config.toml
model = "image classifier"
dataset = "pen-drawn characters of a made-up script with 800 signs"
train_examples = 98750
image_size = 32
crop_scale_min = 0.8
horizontal_flip = false
color_jitter = 0.1
cutout = 0.25
targets = ["sign"]
num_classes = 800
arch = "preact_resnet"
norm = "batchnorm"
activation = "relu"
depths = [2, 4, 4]
kernel_size = 3
stem = "deep"
avg_pool_shortcut = false
dropout = 0.05
widths = [80, 112, 176]
loss = "cross_entropy"
init = "kaiming_normal"
residual_init = "none"
optimizer = "ademamix"
lr = 0.001
beta1 = 0.85
beta2 = 0.98
eps = 1e-08
beta3 = 0.9995
alpha = 4
gradient_centralization = true
gradient_noise = 0.1
steps = 13600
batch_size = 256
epochs = 35.3
lr_schedule = "cosine"
final_lr_fraction = 0
warmup_steps = 1360
weight_decay = 0.5
Rows from block 7 of a small image classifier, named by matrix and row number. Rows with one number belong to one channel. Each number is 500 + 40 x the weight over its row's rms, rounded and kept within 0 to 999. All counts start at 0. Numbers have three digits each.
After each channel's rows are labels from the 100 images, of 14848, where the channel reaches its highest value: "strongest on" is what is common among them. Only what is clearly more common there than usual is listed. The data: pen-drawn characters of a made-up script with 800 signs. In brackets: how many of the 100, against the usual share in percent.
# convs0: first 3x3 conv (model.blocks.7.convs.0.weight, 176x176x3x3, each kernel summed), inputs 0-175
# convs1: second 3x3 conv (model.blocks.7.convs.1.weight, 176x176x3x3, transposed, each kernel summed), outputs 0-175

convs0.137:423561507532502514433535525501523506443489460522506466439509544452490535480430509512539519486489564502452445507495520459543475477543548522496502431555546532547509539542493487468455548488482467549472510504498454479499484450468510525476418462574515524466496458512599500477527493499440512401492569497465539482488506461480463446465481412484537452418508463480452481493564475547552448446511505551530551483566525508555470412474437514437431487436534513492487489510556461432451485471421557473544555465528462552471461558483467520430510479
convs1.137:486511545513522515452489533494391454424484398559507507470486536466510543538458438577529549509518523500469451560481513506509489490548484494506508557508538523514504511482474574491554494536459464464469547507485498533518474503489535537519491494520440479586531537428546545536447525547481469415461542479448543542504505468519455440473570425500495435518464469565527448521500533545488485499482533563498462392492505472448479462528574580468423452484494452490515581449482433419516492447429465476515541504508499451484470569535496527473484517
strongest on: thick pen (60 vs 31.3)

convs0.139:490418472480513530510473521509507522466528494491526494521453433486536522488491512519446468454525405498509550524486516513534477432458500522529476500515469451572567463467575532490462464535545497469503500432465517488517490488416489503527516425523484507545420528510514530513527463536460431462534442482543387564469545517501478487512453476508423463513572427540534504497482514559553579498494520435470490500424594446475531423532484451491536507487536479451506502461444516491541476447490501514509543559425524437447554499481429592498564543
convs1.139:530528447503527557486483464452511404498536431483474467566507495416453425488480539455540508517488500489460397457437475425520503507507466517497509485519456467543541546537512541423427462498464574493488444532559446466547504515480465511487512495541521510426464586545446506452537510507485493474416492489584541437461578409536487446554497500454499530545442490509442499500557462527478467506526533543514503501546448493525457453566462481478521543437522494459465469480508541445451505412537489489462430464448497529496483496453508486521470497
strongest on: four strokes (53 vs 22.9)

convs0.144:507599552443508425441480493520548435446514431441426446474494516553548473531484490500484421467517465516477473533492553514505477486489472523525491590480540482557469537503577512467465524436467466527524515456434483495473521513414505514453515471501486454536477543536501489510539484507473556527479490536535462463434549444441507552499388492462473519489463470547488558420546524528535503466485448484525521565400564460464475488450463484465511520451508506523473542486502467474439487454480491491568487591463448459510567565572524532490488517
convs1.144:548458490555491525512452477446503483548518469442490449547542505520458523526440487523525496486469513547494457501489510422449528490577446507457421533518483543562416459492467558427467537513496502550554431504488439436471507500518377518540494552501519547562478557531427568506475566459483475501432532510520490410508526565558516483528493560439454516580487537488522504528485489517472459497510491506586419441555479529498465498450528517518497471469480403451545521501499498513478451529511466486452448428485547505544497510458436484515514518
strongest on: four strokes (47 vs 22.9)

convs0.145:477459513413502553527510470552541433493560462446472493501491433490512481516485510479485489513497539526508543436521469517461540432478430481500496494468498480464529506458525466455504461502520495528490474471439530492479575479420520430518470481493520505435470436499523498520521574527519413519550444423520437567510546520571500505442510461558488567465519511553477549477414444494481510465468535501471410553485483478518469581472512396534537510506527487460521477483401549456502542531518483558451507486550485402518430558485555553464540501
convs1.145:477520490575550535498473529497520522445575475452455558570579527461562396554535554487504514465573504539536449424576523502448496535494476485480458429531438489537555520504430497460520479484473491506536457514435516486491398493507556488461465531492441435480494477530464455423449533499520483507502485424536457484546499475608471485502502557428485519470453548512470559484504461543476472502443507422518497509555474430539501515499558463519569499518479486479466562493538530506419501528513467487470484456472501461503443481506518560555490472
strongest on: four strokes (52 vs 22.9)

convs0.70:443548492555468510505502470464546559476413510556526422455489485517505440552460542522427512463506471565509486496511505449453493425430434539499496408467540555471500540442423540501476527521509492606454484531512519538414573597507444527464457469526484523460444484433534497552505443426494480453579451489489481510412453531533495481474492469521499509500433491516481540558525563537531514514539484445517416507498513497486476526470557439476463586524478481447499525536518517443489507509455517465481524504500548537473558516527484488534494501
convs1.70:505536496521514442500544451497515396487523414486505430510544510480453555479499424504514484526490595424482508488450454485514457520467453495524496450473532525474521544532481518569453471501515509492496525493493465446517524528488476546506512481536482502516458434488499513464475509494483546446487498459432472526459520500484503457401563510518497437451419501540497520452441526432464467504551568471512482398493485473481446498573437430510435534465557413502519558491504423493449456414477512437570500527508538540489476588497502507420449511
strongest on: one stroke (41 vs 11.9); only straight strokes (40 vs 15)

convs0.55:440454466481545535515509514497478495473559523421527411445490501468498489511492543490476503477519489481526561522474477487470491476529451470468489462472545490447569560529500502508513503440505473502446522447438512484488589510394570473508523469521498548492473560485509429422498549483559484522458499477437547508436543527390530497454559476483546486475590430477515516468433513511561486574502479538436434497500463453452512548509485414456444454492454552423528491449501483516521567462560499501496465508563527447513544518536461573515495477
convs1.55:527511499537487603536473506496473500568563466516463481464518483564528526524483475528549507598509428505377523485456515533511562483526456424481388504492488562506484528569472548523475544566522487438480534570511504425509554583424471520551492496512506428431475516551509490529484478472535558461441484516515501497500534414483448499518457573425545460436510418507519471538499518473512497478493559480476508492566463527559441502527470517502524489521491487449438506551511531446446495431523498444475522519495495455500472506473483478454471480
strongest on: four strokes (66 vs 22.9)

convs0.53:424466454511514465435455453434505512448516501416522514516506539496536525498549526526495533476490537533584567525522519497425503497443526489497488529498514536484521410429509452509488492458516517470473396464504510540480477470457527497520479529577484502563486494506448560471468418507438430498470476528467479534512478565428508478504522502519519435548467485481533387465480461423452480452462509488486380511540479508552501556547539528496471496496438484583498529530484400508556442552500528463455504532515511507529484490478481447523428570
convs1.53:572497450449444476412552490466488461536454485479494551523480478561514523420457504511523469534481494412434493490398526490444481489496469483502508494443518499434513501541486479499506538497505547497473502474517430486532508435532452513512525489546458510447482512537443399398480470525397516480474471446411467448471452530440508509516470479498544457454462518585443525501534461476512529545517510495489535459444534454526531490536459497528438484459494544532499479539517497382460544468506516519496417544453469464545532520482401523496475465
strongest on: three strokes (75 vs 38.2)

convs0.72:567477504550491537558510467534545440556502451527427498539600497470537448574575517505477451446525509518489515497489471534384546437457398502538494494457506496439503442507520438513470462487485482502478503501437510511521569476517536533510496521494458565527489424516472532561446579506529538555578418518508436503466565504466501530544529512435486517506486453528502490533463390473525526494483410516504436516519487508567501512477474452445464524534522508458471497454489513524492577469450422496473508520469459432508467519469526479477508458
convs1.72:487489469525532541476542552494583526501488478483520448411489475476528446500515576475487481545499438506501517403465506466504474435544531514480484529606523568500539493505438525577559482484457510466503447485440522491491534489495482460440501505470534467478514505556525463544487495519516567449528453489559468464508526449520443508494500558473469520492563484497521561498441465457494471422504503473504483560596514484533457494518591419447553580541511525520397414523465558492529522465485496548507491442421532489529457486491539524463408511
strongest on: four strokes (62 vs 22.9)

convs0.157:518424537469480500539436423493474516502502497501455428528508475515567511472537582450501405493512424489398544483455492447496524436476488509473514509478508541462536556581596437429531490476511517500501557436471494491538602528475509466504539501522416476494526524550559529488506493562515475541554485542481513502529514460434488506500477438465550503501510445529495467420482474526566441474518462492446468503414520430481464542493429516444529492442555568492554496521529485471503511496466427504509537489575465445490490508456513496518476449
convs1.157:492557476541508534556501537527480573664459428469479504533514526573528453548534484436593450541551472518476558530488514478425513435456508523428465509527522512470505437563471522571513487570552526483521463530541516375495475517503468519456524542503502495519484530586475524514549517521477515459524506449512559480479532514519549535565501551467551502560552469492488540512509454500495559537438522548539472466504507492465464486438535479512519518547533484493478514512540552451448505435468497479463425506512440519560468503455515443480511472
strongest on: four strokes (59 vs 22.9)

convs0.54:544493512529438479539424413525469457511494539471497536486522449496534499430495590516467458482511531501500601518445458504455471428450505429427498519522482489468601374498473518412504510499535506548477438443517480532500485458494490521554532505516463470540466493520521525506501480511488497495550404496526501547489385485428480506496543463491492445458497486570531506476425466490514445463500536483455501526427500484486422576548494537542477523557505487528539520472471487478486482526482484596463562493487512535496488474449526593514492544
convs1.54:536491471579498599537447449550467533600534479467523484525579445493526464495391451540499453496509487540505433501518469470466481507538525475457533511444509417494417462529469519479523505533501540496481443505514513482458436521551467500527468492463542528456507529472421472446519551485518453441522498556479527485511530478525544474549452560516519536545493517476476555492469497452563557465486499429582483475515460442496445437497519486508468474457546438449524519487529463501491426499503504471488439531449500445549537501464509353490535476
strongest on: four strokes (61 vs 22.9)

convs0.89:529525496530510508554480542538496448527505527490515475486472485576487417542464510453525456418486469484458492509471509561529562503498527430478523471496442535490485430523488471527478531519481473462500442527476504454506470469523466495537484559476503389478500404544507458515498545517468560479540482399453523491531517355471518517490502518408539504543509493539486514467518484549507453541425520537534477516448509497491529484442497453472457524455481500539424555530510540504449539476557552489489506515524454489530454415402583552522602483
convs1.89:464541549565458476578532492506547481487434487389455463523510498544555480547506469476443422542486431443530489479517448543501448549475528569516520503500532533475486494547485527544422457478472532540463499472523467567494446459527450488498501489485523555490516514395481457451544553486485538562555500544557506500493515426441549531510499543497575513511452556497540518456562523428489550491468447566507557541554558496502448471519481407509568554496468516550446502494550477533521462436561457517541543522550509511535549489495531501516507474
strongest on: four strokes (46 vs 22.9)

convs0.1:504473413500527578530575541527524518502517505555458515469514442493479460494492460566520457527525492539525518517543547490516475451495392504480453440504490462502513527490519544466452525487490499553494536475482474459436534542508453497446443491550527548433520548426557429484539537465571451554557483500477549452416506522520507451483495472573403530516565506539456548508486518507487489553537436400461504500472516519558475516486523465538518505478513480470477425469485600462490445423414532499457461470502531543408503481508511526486527463
convs1.1:522510441571538424436539483483497521470568515508450472482517477424496451502531462554467443482520540521479480484552505477536482490499432495505457427466510508520522511496504504544426409515486380513435550546555484486463397585507552468452444443525493495480516486511545516443472438496496487492475484474594558512484464496496483454526546476490423516480530563460572494457497462469504463468555487416445523488497410519574540480491531488432515526488520445462525497448510559446553527443498499494536464479511528525452489510533468553523468450
strongest on: three strokes (81 vs 38.2)

convs0.95:472476503423452444486500497590492458486495514516563524524488450454498543457428525549509541513501423525481486588445479499513397503510484495569454522511508492548493525501530448535494605540484546519467478472474448482513520497476558427523445527515511526534486542505503430485479499500461459448483443457511580486430520462486512524532463513563483486504526480539528455457525509404481504539479438403535534532529388511504481456424468499587535496548544477531542499428478498481523535482483445509446507417443506542543480557497443521524517483
convs1.95:553445555444496433521434549462472471501478547510501500530423454491438540511485526510517593517525475474502517486568489533508584531543421476478478482495489535461579487456510455584552518493551471489495565508492519494507516511487483500469557414476478517547514517448477425483478437462565463524481553523569518490513439461515484502547532478513417492511520561512537487592444490519514470442480476547577494442567539498528497529451492550556546446480576540521573525487532474500528521495547504494537552530501382465477478550535481522561483515
strongest on: three strokes (63 vs 38.2)

convs0.67:489465475534507419539496447577505417490500557567581465485542492455525484495504631492545482498511482540500571508511529482490543477406539478540460507476481493430481491524552497518490490517522503564517426460521447491459505498540522408539511504489568575519499460543487480504477506470460485517565436412521534548478490483473497464498488492502565555471581499489431452480445534481524455438458485494401469515517457467600452469483516476544540580533504511477449500508506501460420518498517436502469533517511494472550443481547525442521462484
convs1.67:563518482534574484543510469538487541487552514511444500517483491467473470411516474519505539575590484441538570444563511470516550507483431529498566431464506510476554491459540529556468394526571465461517422420467481511489508505493524507438484435529492497558522490522498494505449556520510528497604502531586530513473552444546561565522528480523537492473484475552482507508499525458571514520539473513456440515500460491523486426530524473492491445571471513550542446484522532435483532479527526521512539585433562468479451516550540503474475504
strongest on: three strokes (63 vs 38.2)

convs0.115:540463587492508506477532558475460493487532508462488494498561473523507487495421505468503501422511470455423523512464470455540460483497562460492503513527529504524536441446546489480516545467469502494481481552460477446471459470526498463493587565466457485553471471512556465488495515550495511543522516498517475535516543449550499598555510525434443449526542377500503511497547484524519430452530524524517569563472487455397469532450404499487461547395536487493497500478489548461535408458412496503485467456510435477561441500486522535509539493
convs1.115:479476496501517546527484501474441573552497521431538536537478437516543450583452433417429515474447436507517490536528493437557491532469502512446481533445501520514584482488469459550561470526518555518497488480553426505551391540556427483506540506437537505488524525442455502486504495429516475537506502505478504433497497480516559537555507545477515501516440583472482561494499435485516548523472523526495546457524492536441489452459496542615511484491527482491467491440490513472505552460484489468519466553500385497512572463415470517530508512
strongest on: four strokes (64 vs 22.9)